config = dict(
    n_mels=64,
    input='log_mel',
    win_length=400,
    cond_dropout=0.2,
    hidden_act='gelu',
    kv_group_size=2,
    width=192,
    optimizer='soap',
    beta2=0.99,
    lr_schedule='cosine',
    weight_decay=0.07,
    adamw_weight_decay_other_params=0.05,
)
Rows from block 3 of a small class-conditioned spectrogram diffusion model, named by matrix and row number. Rows with one number belong to one neuron. Each number is 128 + 24 x the weight over its row's rms, rounded and kept within 0 to 255. All counts start at 0.
After each neuron's rows are labels from the 100 clips, of 14976 (inputs lightly noised), where the neuron reaches its highest value: "responds to" is what is common among them. Only what is clearly more common there than usual is listed. The data: chords played on synthesised instruments. In brackets: how many of the 100.
# fc1: MLP up (model.blocks.3.mlp.fc1.weight, 576x192), inputs 0-95
# fc2: MLP down (model.blocks.3.mlp.fc2.weight, 192x576, transposed), outputs 0-95

fc1.415 [121 140 120 118 101 129 133 111 159 124 109  98 127 123 124 132 134  97 106 143 125 103 123 139 113 135 116 132 104 125 138  98 136 109  88 122 159 118 119 125 129 112  92  75 131 128 106 125 144 146 120 166 151 146 144 149  91 127 144 130 118 140 109 121 139 134 140 163 120 164 129 151 148 181 130 118 110 117  98 146 133 123  88 123 158 139 130 126 139 132 137 153 120 144 152 108]
fc2.415 [128 161 112 135 115 122  88  82 123 124 137 142 142 134 151 142 133 143 138 130 116 178 108 114 158 142 124 124 139 114 146 120 112 154 113 117 134 125 135 130 166 125 179 110 137 145 142 156 135 127 106 124 135 146 189 140 146 131 135  99 114 143 139 101 105 121 114 142 133 171 117 124 139 132 117 111 125 112 109 140 143 139  94 138 159 143 126 132 128 124 112 104 145 104 170 141]
responds to: dominant 7th (31)

fc1.550 [175 116 146 168 121  85 128 116 117 137 112 119 134 103 112 122 139 125 103 139 158 110 109 145 165 136  99 132 110 145 118 123 123 119  86 155 134 119 104 133 124 104 184  98 200 127 143 155  81 127 113  82 109 121 131 109  94  94 117 121 117 116 115 147 127 117 146 149 108 124 143 165 141 138 126 157 148 120 109 105 156 107  98 105 119 136 139  96 152 138 141 159 102 184 141 137]
fc2.550 [ 83  91 186 112  95  52 121 156 110 155 109 152 131 108 101 120 102  94 147 119 159  94 106 117 121  93 117 122 104 124 128 147  94 145 119 110 142 153 144 122 178 149 103 140 100 155 142 144 133 131  97 109 164 146 182 136 141 138 102 126 116 133 141 138 104 117  81 129 138 132 135 151 130 123  99 116 114 132 127 140 150 143 122 107 113 131 122 101 116 104 145 104 101  62 140 147]
responds to: arpeggio (76); playing: arpeggio up (50); square lead (25)

fc1.376 [147 137 108 123 136  74 145 134 154 140 139 104 106 124 129 134 139 151 127 123 114 128 133 122 154 141 128 119 116 123 119 109 148 136 101 126 150 124 119 151 168 134 184 108 121  67 162 180 128  98 137 149 135 125 140 101 145 128 160 136 131 140 115 118 104 143  67 153 110 135  98 143 160 128 118 132 129 134 119 122 147 134 149 147 173 100 118  90 118 133 122 184 106 158 129 153]
fc2.376 [151 133 107 149 109  80 108 106 106 137 118 124 145 135 110 137 163 131 142 136 112 124 146 142 148 106 144 138  88 129 113 147 149 127 133 137 143 103  90 130 134  99  58 119 127  93 143 117 117 152 122 126 147 125 183 128 139 144 120 114 118 124 135 123  93 120 200 135 125 133 143 142 125 150 111 130 115 155 101 136 120 126 102 121 112  93 148  75 122 138 145 137 102 114 124 116]
responds to: horn-like (36)

fc1.508 [139 126 142 105 116 148 142 128 159 133 109 128 102 116 141 156 121 132 109 142 148 142 125 125 101 125 129 183 134 101 147 142 178 106 202 138 154 121 136  65 128 146 142 129 158 116  97 130  82 114 147  80  95 139 117  74 126 152 129 131 101 126 152 113 118 115 121 119  95 124  95 141  53 118 117 133 129 140 150 125 132 120 119  84 144 162 125 133  97 140 112 135 129 127 136 134]
fc2.508 [132 107 160 128 130 147 113 139 113 136 133 106 130 114  98  82 128 118 140 138 172 119 127 113 116 131 135  75 125 122  99 107 119 138 186 142 132 113 120 166 139 139 110 107 124 128  75 130 140 135 156  81 143 147 101  95 119 121 101 161 113 129 106 128 161 142 159  92  91 142 166 100  80 122 132 121 136 155 130 127 132 137 134  85 115  69 105 161 159 126 113 117 117 154 108 111]
responds to: minor 7th (34)

fc1.311 [148 145 127 142 110  89  90  81 122 119 119 115 178 115 126 135 143 128 109  85 140 185 123 129 115  85 159 136 153 115 118  99 104 141 117 149 114 132 132 150 109 100 129 147 132 132 119 135 157 103 130 130 131 124 105  99 181  93 152 112 130 151 114 131 124 160 113 127 102 148 118 143 119 117 163 113 137 147 136 152  95 143  97 119 149 143 148 120  99 134 163 119 143 132 116 141]
fc2.311 [ 58 167 114 120 121 101 115 110 133 151 119 152 102 151 144 119 182 111 127 139 127 148 121 128 148 110 115 114 112 119 148 122 151 163 114 147 146 175 131 100 100 140 124 125 106 134  91 136 140 138  91 142 154 114  90 123  83 133 134 143 117 115 147 137 111 127 135 131  95 158 149 154 118 105 135 149 103 132 112 126 108 108 160 139 141 137 130 133 112 136 129 130 120 131 117 112]
responds to: minor 7th (36)

fc1.385 [126  94 103  95  63  90 118 120  95 100 114 191  90 120 106  97 109 129 129 105  83 138 132 142  95 107 116 124 123 123 136 127 147 116 122 130 120 142 116 113  71 112  85 137 153  97 117 110 163 120 108  90 128 153  90  85 110 150 141 121 131 135 119 135 104 129  93 159 153 100 118 101 131 164 129 178 129 160  87 135 148 160 130 139 135 145  98 103 147 121 125 117 160 136  63 135]
fc2.385 [ 98 192 177 122  44  96 116  95 140 122 132 101 138 145 119 137 111 123 128 148  93 134 128 132 130 124 139 134 130 124 146  93 116 120 147 105 128 110 128 121 108 112 155 105 112 129 115 102 115 138 129 115 133 148  67 124 123 114 118 107 137 125 116 109 156 130 165 124 138  93 128 105 165 148 136 118 106 132  99 126 129 131 139 147 126 165 142 100 124 127 126 130 114 122  79 125]
responds to: horn-like (25)

fc1.515 [ 80  70 113  88 115 133  88 143  93 124 132 171 122 133 123 131 138  45 148 100 124 173 123 136 114 131 120 116 156 106 140 161 126 120  91 157 133 126 149 121 117 104 113 144 113 213 133 140 199 177 128 145 140 134 130 119 154 100 147 114 125 129 112 119 142 131 125 135 148 114 137 102 114  32 120 134 143 116 130 141 152 139  99 120 103 131 136 143 113 128  96 132 160  92 118 125]
fc2.515 [ 37 213 145 104 149 230 113 171 100 146 144  85 130 144 141 133 116 104 137 143  87 139 113 122 127 133 160 129 146 113 133 152 134 124 114 122 131  91 136 145 119 115 110 115 135 138 102 158 140 116 114 139 105 137 122 121 126 125 125 139 137 128 160 118  72 132 118 149 141  85 129 120 138 151 117 123 105 149 131 140 138 106 118 116 138 129 117 129 135 148 140 125 143 128 123 145]
responds to: thin (high-pass) (47); text has "string" (37)

fc1.361 [143 150 126 150 145  80 137  86 153 142 166 137 156 140 137 137 112 131 132 127 117 104 133 154 102 159 117 147 110 126 111  76 143 131 120 138 118 128 106 125 134 156 117 113 130 146 122  72 108 121 121 121 116 136 139 162 141 115  83 128 133 132 133 129 107  98 126 138 126 137 151  81 118 146 100 100 153 104 135 119 120 152  91 123 106 147 161 117 144 106 133  88 134 107 195 134]
fc2.361 [167 119  90 153 144  76  87 131 156 135 117  74 110 129 132 155 130 154 115 138 117 143 111 146 159 145 122 127 127 127 153 128 120 133 123 143 138 127 144 125 120 148 110 118  97 176 111  71 128 125 124 145 121  98 134 132 111 127 131 111 149 118 102 127 151 118 155 125 142 133 142 119 140 121 131 138 150  90 131  51 129 129 136 137 126 127 130  89 125 134  90 172 114 157 197 129]
responds to: muffled (low-pass) (31)

fc1.410 [137 120 124 125 120 141 130 134 142 110 111 149 156 112 107 133 145 135 134 141 186  63 132 111 154 125 114 128 154 145 192 107 139 130 156 149 136 152 163 113 119 148 107 138 110 146 105 201 125 125 124 161 121 113 103 144 121  94 132 133 116  82  49 119 129  97 114  66 119 113  93 115 116 169 132 154 129 114 112 120 154 101 102 134 129 141 116 125 124 111 111 111 135 143  85 132]
fc2.410 [127 158 169 144 124 169  95 100 142 143 120 148 139 149 134 123 161  78 104 109 151 147 116  90 157 107 143 122 147  97  74 123 112 133 122  91 137 132 135 126 118 113 121 124 154 155 145 153 131 144 120 170 144 164  91 133 125 129 155 113 143  98 171 126 162 158 140  72 142 117 119 161 169  95 108 142 121 137 148 166 116 142  82 118 120 132 145 125 135 144 103 137 180 104 110 134]
responds to: marimba-like (27)

fc1.500 [ 91 166 143 104 126 168 134 104 106 130  97  94 144 121 122 117 137 115 117 127 203 115 126 121 138 122 136 103 110 115 173 143 152 131 120 152 104 140 126 103 100 130 142 117 163 156 122  95  81 140 121 122 136 135 107 142 146 114 120 118 141 150 143 137 135 103 136 152 120 124  99 149 129 147 122 146 100 139 139 103 131 132 103 125 164 111 122 136 136  99 142 148 122 133  94 136]
fc2.500 [159 157 142 143  91 167 138 124 125 135 121 132 141 112 112 104 139 130 107 140 215 141 120 129 110 115 115 134 114 148 123 109 124 124 129 130 117 131  95 157 152 157 145 127  91 125 135  89 138 100 137 147 143 118 138 148 113 128 126 140 159 108 130 151 122 115  79  86 112 133 160 127 135 118 130 144  86 127 122 143 118 129 139 143 107 151 117 138 144 144 119 132 129 107 150 116]
responds to: quiet level (80); muffled (low-pass) (31); horn-like (25)

fc1.90 [126 139  65 155 111  81 124 166  92 146 105 117 133 126 175 149 131 136 163 147 127 152 151 147 113 129 139 154 162 113 149 173 138 123 155 103 162 118 131 160 134 145 109 159 144 124 123 107 107 128  68 117 163 155 129  88 118 137 131 133 108 128 136 146 126 164 103  99 171  90 126 128 129 112 121 132 103 143 124 125 132 100 173 114  96  99 141 105 150  90 115 146 138 142  99 135]
fc2.90 [132 101  23 109 123 120 145  74 172 135 167 140 132  97 138 102 163 107 109 137 118  78  99 133 134 154 124 137 125 150 104  94 120 119 125 132 105 109 123 107 103 110 155 120 116 106 137 105 116 132 116  83 131 142 151 132 142 104 112 148 110 137 157 143 135 146 112 107 124 120 159 123 142 131 125 143 110  99 134  93 116  88 115 126 184 132 100 145 118 118 131 139 136 136 119 132]
responds to: marimba-like (33)

fc1.88 [120 140 145 101 112 141 128 137  91 118 133 127 139 102 108  84  96 131 115 142 135 113  83 163 140 142 139 133 130 129 115  86 103 136  96 125 110 126 136  95 124 145 172 120 133 122 136 148 116 119 120 113  97 128 113 144 127  92 118 146 106 143 133 117 142 122 133 116 138 138  81 140 113 142 183 129 106 150 142 125 108 142 110 114 134 150 144 112 138 122 116  76 155 112 112 110]
fc2.88 [102  86 175  94 118 130 147 124  91 152 140 130 153 131 131 145 115 140 119 117 137 129  81 156 130 159 119 133 134 133 127 110  77 140 140 128 133 125 117 126 135 110 105 116 137 119  92 115 111 112 127 112  80 148  61  98  92 106 118 121 149 150 145 136 163 110 110  98 140 147  82 141 132 110 150 100 110  95 119 158 157 144 112 144 120 133 118 123 166 162 123 173 124 173 123 113]
responds to: quiet level (60); text has "piano" (37)

fc1.291 [133 126 134 151  83 147 110  77 130 133 121 151 133 106 112 151 121 165 152 137 159 105 109 118 118 174 138 129 141 138 114 156 107  97 138 139 152 108 130 112 137 156 150 114 123 150 117 116 115 147 104 137 128 141  99 151 209 152  98 136 117 160 133 137 166 118  84 153 135  92 110  94 105 115 131 149 141  73 121 101 132 145  85 129 142 126 108 109 126 130 132 126 104 134 120 118]
fc2.291 [151 100 205 140  88  61 139 109 132 121 138  80 158 111 103 136 118 141 138 124 128 125 104 119 128 164  94 139 104  95 127 138 111 130 115 138 138 129 149 125 136 137 123 116 132 109 156 106 127 156 120 119 130 143 156  98 129 125 140 126 108 149 151 115 157 119 180 145 107 139 118 112 113 119 116 148 142 139 147 122 134 135 121 127 131 114 118 124 132 110 113 132 136 102 141 142]
responds to: text has "piano" (37)

fc1.506 [103 143 110 154 132 128 104 108 155 135 107 127 127 125 135 118 142 184  96 159 150 124 120 111 105 134 128 134 124 103 173 175 163 137 104 175 136 118 119 111 121 164 185 103 111 132 144 116  75 139 142 118 156 166 153 164  87 124 135 136 126  96 134 126  92  88 140 111 118 107 123 155 117 128  94 137 118 122 106 109 125 145 115 153 123 124 129 127 123 139 115 102 150 128  98 148]
fc2.506 [148 180 199 130 123 142 123  86 140 127 166  97 138 123 149 153 152 126 124 135 162  85 139 118  96 135 120 107 126 149  86 126 141 143  94 163 108 123 117 110 140 124  86 115 147 117 125 127 125 112 139 111 156 171 189 141 171 128 127 137 159 127 125 107 160 152 122 119 143 125 124 111 122 142 125 158 131 177 127 115 127 138 132 100 119 153 129 144 115 151 162 134 123 143 110 117]
responds to: muffled (low-pass) (34)

fc1.222 [122 144 137 129  91 148 156 111 131 117  89  63 173 134  95 133 113  85 114 117 111 121  94 129 164 125 129 137 125 128 101  87 134 137 138 156 108 114 122 140  94 138 136 128 125 145 110 114 149 117 137  86 113 151  89 156 110 105 156 138 131 130 128 151 116 152 170 104 145 116 158 138 142  86 160 145 118 167 123 128 124 153  90 125 135 138 120 204 141 113 173  93 155  91 186 152]
fc2.222 [130 149 110 112 106 129 168 114 127 122 162 168 111 137 124 120 111  96 131 137 111 154  84 112 123 106 109 124 115 154 172  92 112 147 167 136  90 160 145 137 142 136 134 126 136 148 145 147 121 124 140 176 116  94  95 152 143 128 147 121  99 134  97 140 154 111 106 131 130  88 111 134 161 148 146 127 119 124 123 149 131 135 113 131 140 127 152 197 127 122 131 117 129 161 181 137]
responds to: muffled (low-pass) (31); organ-like (25)

fc1.225 [132 131 140  93 121 152 131 147 119  82  69 155 136 131 140 156 182 124 108  98 115 164 147 126 133 132 104 112 149 138  77 155 106 134 118 140 142 144 153 126 123 125 128 150 149 120 146 163 173 139 170 157 112 126 134  79 126 135 141 146 135 157  85 116 113 173 107 158 105 146 152 169 160 103 156 111 137 142 100 164 136 108 147 156 141 121 138 130 124 135 122 158 129 158 122  84]
fc2.225 [121 204  90 160 122  90 120 103  92 102  75 137 121 126 109  72 124 127 121 134 113 128 133 134 110  96 127 127 119 142 117 114 106 151 115 108 144 102 119 116 126 128 129 131 135 118 128 143 130 117 145 143 115 129 175 101 143  98 136 119 153 132 121 119  77 139 133 111 101 138 131 106 177 108 146 146 107 108 110 148 140 130 127 161 123 101 140 160 145 151 136 170  86 121 131 168]
responds to: root: A (26)

fc1.135 [147 118 152 102 139 159  79  87 105 150  93 140 141 124 146 139 155 113 158 140 153 158 196 153 130 154 150 101 129 134 117 124 119 167 131 164 167  81 129 120 132 136 141  96 142 156 160 110 171 167 122  96 112 113 184 169 108 162 112 111 114 130 124 155 136 171  98 142 122 137 134 162 105 121 150 127 180 111 143 112 149 158 132 135 177 139 177 111 127 116 108 101 110 136 146 168]
fc2.135 [100 127 196  93 159 117 122 106 136 158 135 161  82 146 153 133 130 122 111 124 118 124 191 110 126 140  95 123 126 129 114 130 123 121 105 119 137 117 137 142 123 119 120 133 142 138 132 123 143 127 122 115 116 129 226 152 201 148 141 113 151 142 144 130 147 119 148 148 122 121 123 100 129 126 136  68 100 109 160 119 121 104 111 131  99 124 115 109 131 122 142 111 133 106 167 124]
responds to: quiet level (62)

fc1.147 [140 161 118 156 136 183 153 117 152 113 136 121 184 123 123 148 146 177  99 150 109 108  92 120 132 151 118 148 138 145 111 133 118 100  81 131 137 131 105 158 126 129 111 138 172 105 138 140 148 139 116 187 115 135 130 128 123 125 133 124 129 121 122 162  74 132 134 141 132 145 102 164 105 130 133  91 131 115 163 101 153 104 154 141 112 151 172  83 131 134 149 111  99 165 137 126]
fc2.147 [163  88  84 137 104 186 135 204 119 125 113 127 137 138 139 128 133  89 154 131 107 111  93 146 161 134 137 136 116 112 142 133 131 106 103 110 133 139 131 122 128 162 146 150  93 185 139 188 100 131 119 170 156 125 164 160 139 100 113 125 115 140 139 127 153 147 141 132 123 123 120 129 119 171 111 112 120 164 141 110 139 122 106 142 139 123  96 134 132 149 130 159 140 105 148 122]
responds to: muffled (low-pass) (29)

fc1.435 [124 114 112 124 131 122 139 136 135  90 111 135  74 140 124 100 163 184 101 113 127 146 142 123 110 121 121 131 126 159 118 159 135 104 147 123 131  93  45 111 128 144 157  95 133 140 134 206 115 131 128 172 139 143 128 137 127 177 138  98 143  82 108  98 130 152 164 123  95 125 117 110 136  79  98 101 147 137 131 100 106  99 119  99 145 126 177 125 109 122 150 120  94 129 143 112]
fc2.435 [ 92 104  80 117 125 104 153 169 118 140 131  93 115 123 136 130 135  94 122 104 109 127 148 111 113 104 108 133 119 141 114  95 118 110 121 150 128 144 166 143 129 110  39 126 177 116 138 143 118 120 145 147 113 129 133 130 146 116 128 111 135 124  94 114 134 126  92 119 130 117 110 120 124 154 115  92 148 152 145 179 147 119 141 115 133 104 126  85 116 153 111 141 121 115 139 138]
responds to: arpeggio (76)

fc1.484 [154 160 120 140 158  36  87 156 131 135 154 145 149 134 119 149 165 105 158 106 111 119 170 145 165 143 150 112 125 132 108 126 118 144 121 139 156 139 130 122  96 105  89 119 177 103 138 166 123 113 113 114 127 131 121 116 188 133 158 112 133 133 134 117 102 105 122 124 129 119 138 130  81 169 120 142 174 123 133 150 142 127 100 148 120 128 104 124 127 148 113 140 155 146 108 110]
fc2.484 [117 103 148 132 139  38 166 134 112 115 107 156 144 143 132 140 146 120 140 130 132 154 174 127 118 153 129 132 111 134 116 163 150 144 138 127 129 149 139 150 131 142 151 138  93 151 103 174 101 122 108 120 146 138 120 118  80 118 157 162 117 138 112 131 156 101 133 119 132 123 134 130 112 107 150 104 125  97 121 122 119 129 139 135 116 159 111 151 135 109 135 145 111  86  83 136]
responds to: white noise (63)

fc1.79 [166  96 130 116 116 117 128 174  99 156 106 127 154 113  97 154 118 113 128 137 167 102  85 119  86 131 111 133 185 156 147 178 124 118 108 123 107  84 131 109 141 150 129 129 144 154 170 178 116 146 135 127 120 128  88 146 110 132 108 136 116 131 143 129 119 152 187 130 150 175 136 119 140 127 144 140 110 112 148  94 132 127 136 134 122 110 139 118 110 117 101 147 119 121  92 111]
fc2.79 [102  72  98 121 144  64 152 157  89 124 137 126  98 116 142 139 128 121 144 136 154 160  65 126 155 137 134 111 146 162  99 109 146 114 105 116 144 108 119 138 152 165 157 144 111 133 149 180 175 119 131 102 150 132  78 135 170 115 116 151 144 148 128  94 115 138  66 137 154 163 138 137 146 121 126 141 122 136 145 154 126 123 132 114 125 128 120 138 132 129 139 134 139 169  64 151]
responds to: horn-like (51); major 7th (25)

fc1.319 [129 119 136 145 124 140 118 117 133 155 153 158 122 137 137 147 121 109 180 129 139 129 138 182 154 134 131 123  94 144 122  98 159 109  89 104 121 129 103 112 208 116 114 137 141 152 158 146  89  82 192  89 113 126 124 144 133  98 115 155 144 145 110 146 138 135 175 127 122 115  88 103 125 117 164 149 105 120 118 118 123 140  97 131 133 118 103 141 121 185 172 129 115  91 143 126]
fc2.319 [130  91 140 134 137 134 152 119 127 135 119 130 139 149 115 151 123 116  92 132 150 132 112  78 144 137 122 121 156 146 122 153 109 144 121 124 108 122 148 121 180 107 146  95  88 133 151 126 152 137 163  99 141 155 123 134 111 138 106 104 123 124 110 132 131 105  85 115 102 128 168 155 113 146 103 150 145  87 123 132 120 108 109 146 160 141 142 121 152 162 101 131 147 159 155  97]
responds to: thin (high-pass) (30); marimba-like (26)

fc1.543 [108  65 136 116 129 162 143 155  91 102 119 155  48 118 107 118  59 128 112 110 177 129 119 100 123  99 129 125 118 134 132 139 106  96 103 138 128 116  98 115  95 117 171 116  97 123  82 170 164 103 124 137 134 160 121 118 112 124 146 124 176 121 115  96 135 113 151 129 105 108 122 161 123 114 141 116 138 119 122 138 127 149  91 131 129 130 148 117 110 103 110 103 148 132  84 113]
fc2.543 [ 89 138  43 114 140 126 117 123 162 139 111 145 114 112 141 142 127 119 126 100 138 151 112 119 145 135 128 143 113 101  83 112  95 111  93 114 123 117 159 136 128 127  85 105 138 142 138 184 171 162 114 114 130  77 121 150 173 143 118 103 116 144 177 118 121 119  87 130 147 106 113 157 115 130 131 126 126 127 144 161 151 122 122 151 122 151 122 111 160 119 130 128 108 129 127 125]
responds to: arpeggio (77)

fc1.212 [149  76 117 133 175 140 131 119 140 116 124 121 152 109 156 134 134 144 125 132 110 132 119  99 102 146 120 111 100 108 165 164 131 152  92 162 137 112  77 116 117 107  23 135 154 116 112 126 134 148 131 143  71 127 128 150  93 152 108 130 112 138 164 133 104 139 125 160 122  66 124 111 109 155 122 126 144 118 129 145 164 138 153 143 103 145 135 147 120 141 124 100 117 148 124 143]
fc2.212 [ 96 116 180 116 200 131 148 103 102 134 117 130 129 136 125 113 106 138 107 103  87 139 128 131 123 132 106 124 115 132 121 165 125 137 142 115 139  96 145 124 140 105 212 112 150 122 157 143 135 123 132 104 103 135 130 137 165 119 119 122 135 135  93 134 152 138 111 130 145  68 136 123 147 115 128 103 143 122 131 107 124 118 102 121 135  95 127 150 124 126 124 154 154  99 136 122]
responds to: clipping (49); text has "clipped" (49); muffled (low-pass) (31)

fc1.277 [145 105 147 139 154  84 138 130 129 132 138 136 111 110  84 135 114 117 129 147 108 126 129 105 121 132 122 150 124  70 136  92 134 130 102 101 106 122 160 123 121 131 109 135 139 157  94 123 135 148 140  94  95 157 107 111 189 105 109 118 161 120 124 153 142 184 156 143 123 207 138 143 137 159 139 121 114 157 127 140 115 121 105 124 166 147 143 137 129 145 135 107  98 132 113 179]
fc2.277 [115 141 112 103 127  77 133 126 148 125 147 123 159 112 138 105 116 124 136  91 132 117  88 129 109 134 125 135 129 142 110 107 121 132  83 101 112 145 119 119 110  91 162 117  83 161 135 118 152 138 138  91 124 133  51 110  53 160 132 137 122 127 133 137  98 130  95 154 127 159 152 145 127  99 150 131 131  87 148 140 135 153 163 128  92 124 124 130 170 116 119 117 128 128 163 110]
responds to: muffled (low-pass) (38)

fc1.125 [108 119 144 119 132 114  99 177  98 132 167 210 131 119 134  81 111  91 128 134 155 162 109 157 116 132 154 125 128 134 142 149 135 157 133 137 158 143 173  97 142  70  95 134 122 166 150 128 122 115 114  93 124 118 110  96 138 103 150 130 132 149 117 116 114  98 141 145 105 132 143 162 138  96 111 157 124 176 124  88 120 148  60 115  93 115 120 121  87 115  98 131 139 118 110 118]
fc2.125 [122 112  47 114 141 166 184 140 139 153 173 129  86 112 119 110 112 139 146 124 149 118 126 118 115 119 107 142 117 113 127 106 148 141 140 154 112 112 109 107  98 111 146 128 142 132 142  72 152 145 125 113 116 142  68 131 139 164  99 136 145 130 127 114 132 120 162 121 128 110 131 152 131  61 130 106 134 126 119 151 137 122 164 120 148 138 154 146 167 118 133 136 132 137 106 116]
responds to: quiet level (62); text has "piano" (37)

fc1.159 [119 126 109 134 118 164 139 160  93 134 127 161 143 137 111 131 141 130 139 100  75 172 156 149 130 130 137 132 103 126 151 118 112 116 140 156 148 149 151 145  66 122 132 177 124  95  71 198 156 147 149 140 108 134 150 137 124 106  89 139 148 144 112  99 150 118 185 168 133 163 162 162 129  97 120 138 133 125 148 104 112 142 179 145 108 128 107 148 137 145 127 138 129 119 123 157]
fc2.159 [143 173 121 147 106 155 135 145 144 131 153 157 130  82 128 126  54 121  97  88  63 142 149 110  80 130 114 126 128 130 107 123 102 141 156 128 106 130 164  99 125 149 151 122 166 120 108 130 113 126 135  96  91 142 171 129 127 122 109 127 130 127 161 111 114 129  88 125 106 139 166 151 134 145 131 110 163 171 144 175 134 138 127 117  94 135 123 171 131 126 103 114 118 159 131 141]
responds to: arpeggio (83); thin (high-pass) (32); harpsichord-like (25)

fc1.287 [130 188  73  94 118 140 150 135 121 111 101 133 145 133  98 142 133 110 145 141  66 121 125 111 101 156 108 144 114 140 132 142 134 117 154 134 141 118 100 128 113 138 122 132 171 140 112 197 147 133 135 131 151 153 132 131 106 127 112 103 139 157 125 140 137 127 104 129 130 152 148 113 121 139 126 130 121 125 133 128 116  81 124 135 122 118 125 150 128 110 131 175 110 143 100 120]
fc2.287 [170 149 160 132 112 152 116 111 106 121 141 154 109 136 122 118 142 134 118 140  30 147 111 113 115 124 126 125 116 135 119 108 122 127 154 133 103 123 116 136 127 123 145 126  93 128 141 158 125 128 105 124 115 139 167 132 141 116 131 105 125 132 146 126 112 139 120 135 127 157 116 102 154 148 121 149  70 130 138 159 136 143 113 136 158 135 114 158 137 126 152 111 127  85  92 104]
responds to: playing: arpeggio down (50); muffled (low-pass) (37)

fc1.398 [128 107 129 137 115 138 139 138 128  68 130 144 109 129 147 115 139 124 150 168 134  89 117  79 131  90 140  99 152 120 125 115 117 159 103 157 122 156 120 136 198 122 118 157 137 129  75 141 128 110 158 123 197  93 121 106 139 116 111 105  68 149 141  99 120  93 128 142  96 116 176 114 130 132 136 121 130 109 131 136 122 114 100  87 180 137 167 142  91 133 144 134 100  90 127 137]
fc2.398 [118  77 127 104 129 133 128 170 171 119 122 134 131 159 121 121 161 121 116 124 146 131 125 151 143 174 108 157 161 125 117 109 134 134  90 150 139 109 117 101 145 127 148  99 139 131 116 107 112 149 148 116  97 106 113 131 108 130 154 133  84  82 120  97 152 124 118 127 130 132  42 143 150 120 121 143 159 124 120 167 132 139 125 116  98 166 111 145 131 136  94 155 148 177 123 112]
responds to: playing: arpeggio down (53)

fc1.547 [140 127 139 103 110 108 161 161 110 128 148 125 129 131 111 111 138 124  91 114 140 127 151 149 151 130 112 120 144 145 148 138 131 120 154 143 113 161 183 120 162 133 141 119 107 104 119 126 145 133 153 138 149 107 133 132 104 123 153 141 123 153  99 128 110 114 152 139 136 114 129 169 145 104 186 115 103 144 163 121 148 142 125 143 121 125  82 135 133 140 116 112 127 130 160 119]
fc2.547 [128 124 158 102 135 153 128 184 114 107 134 154 121 128 151 132 155 121 133 141  95 137 160 136 142 114 129 125 140 130 106 137 122 133 154 156 133 126 111 135 130 127 158 121 140 106 114 136 156 127 124 103 135 157 107 119  83 121 132 110 107 110 165 119  81 109  80 148 110 124 150 121 137 146 125 106 129 128 125 207 141 117 145 102 110 135 136 113 135 113 131 139 123 129 146 154]
responds to: arpeggio (82); playing: arpeggio down (54)

fc1.529 [136 128 117 128 143 148 166 152 126 164 141 155 130 161 124 153 120 142 152 145  88 154 138  99 183 135 135 135 133 151 106 131 184 148 102 145 154 145  98 181  98 148  85 130 117 158 144  98 161 131 152 128  92 114 115 134 126  92  80 128  84 130 134 134 123 127 123  72 137 119 174 133 157 140 145 141 175 116  95 157 139 117 126 117  92 127 130 124 142 153 133 123 147  75 112 155]
fc2.529 [144 109  97 140 140 125 116 125 155 147 117 153 119 154 130 116 132 103 145 149  93  84 145 159 110 118 120 150  73 104 137 151 104  99 103 116  91 112 161 111  45 107 137 132 129 133 128 161  90 133 153 110 152 137 130  99 138 134 107  91  97 134 132 138 136 117 152 146 127 131  71 119 147 128  92 114 130 146  98 124 123 125 148 115 184 138  86 140 135 128 124 147 132 152 148 126]
responds to: clipping (53); text has "clipped" (53)

fc1.524 [122  86 145 172 160 160 133 129 156 140 149 101 171 116 108 124 121 147 139 143 129  87 134 128 148  99 139 109 130 112 103 113 135  93 105 167 112 121 113 116 131 135  79 123 148 127 108 119  91  98 124  98 108 117 131 116 187  95 117 124  96 138 130 112 136  92 117  96 126 126  92 163 103 201  94 155 126 101 132 139 143 127 124 124 185 121 129 143 135 125 110 101 146 117  97 108]
fc2.524 [127  92 122 155 166 166 165 102 136 128 134 155 124 137 123 127 139 176 109 119 139  84 158 130 117 124 119 114 137 112 175 113 150 160 103 148 147 157 112 117 156 125 174 113 117 124 128 124 148 116 102 128 147 129  91 106 147 131  93 124 118 115 102 127 175 143 138 106 144 125 109 105 110  47 117 155 150 126 124 140 114 157 156 114 115 151 138 119 124 133 130 127  87 136 118 111]
responds to: horn-like (38); mains hum (28)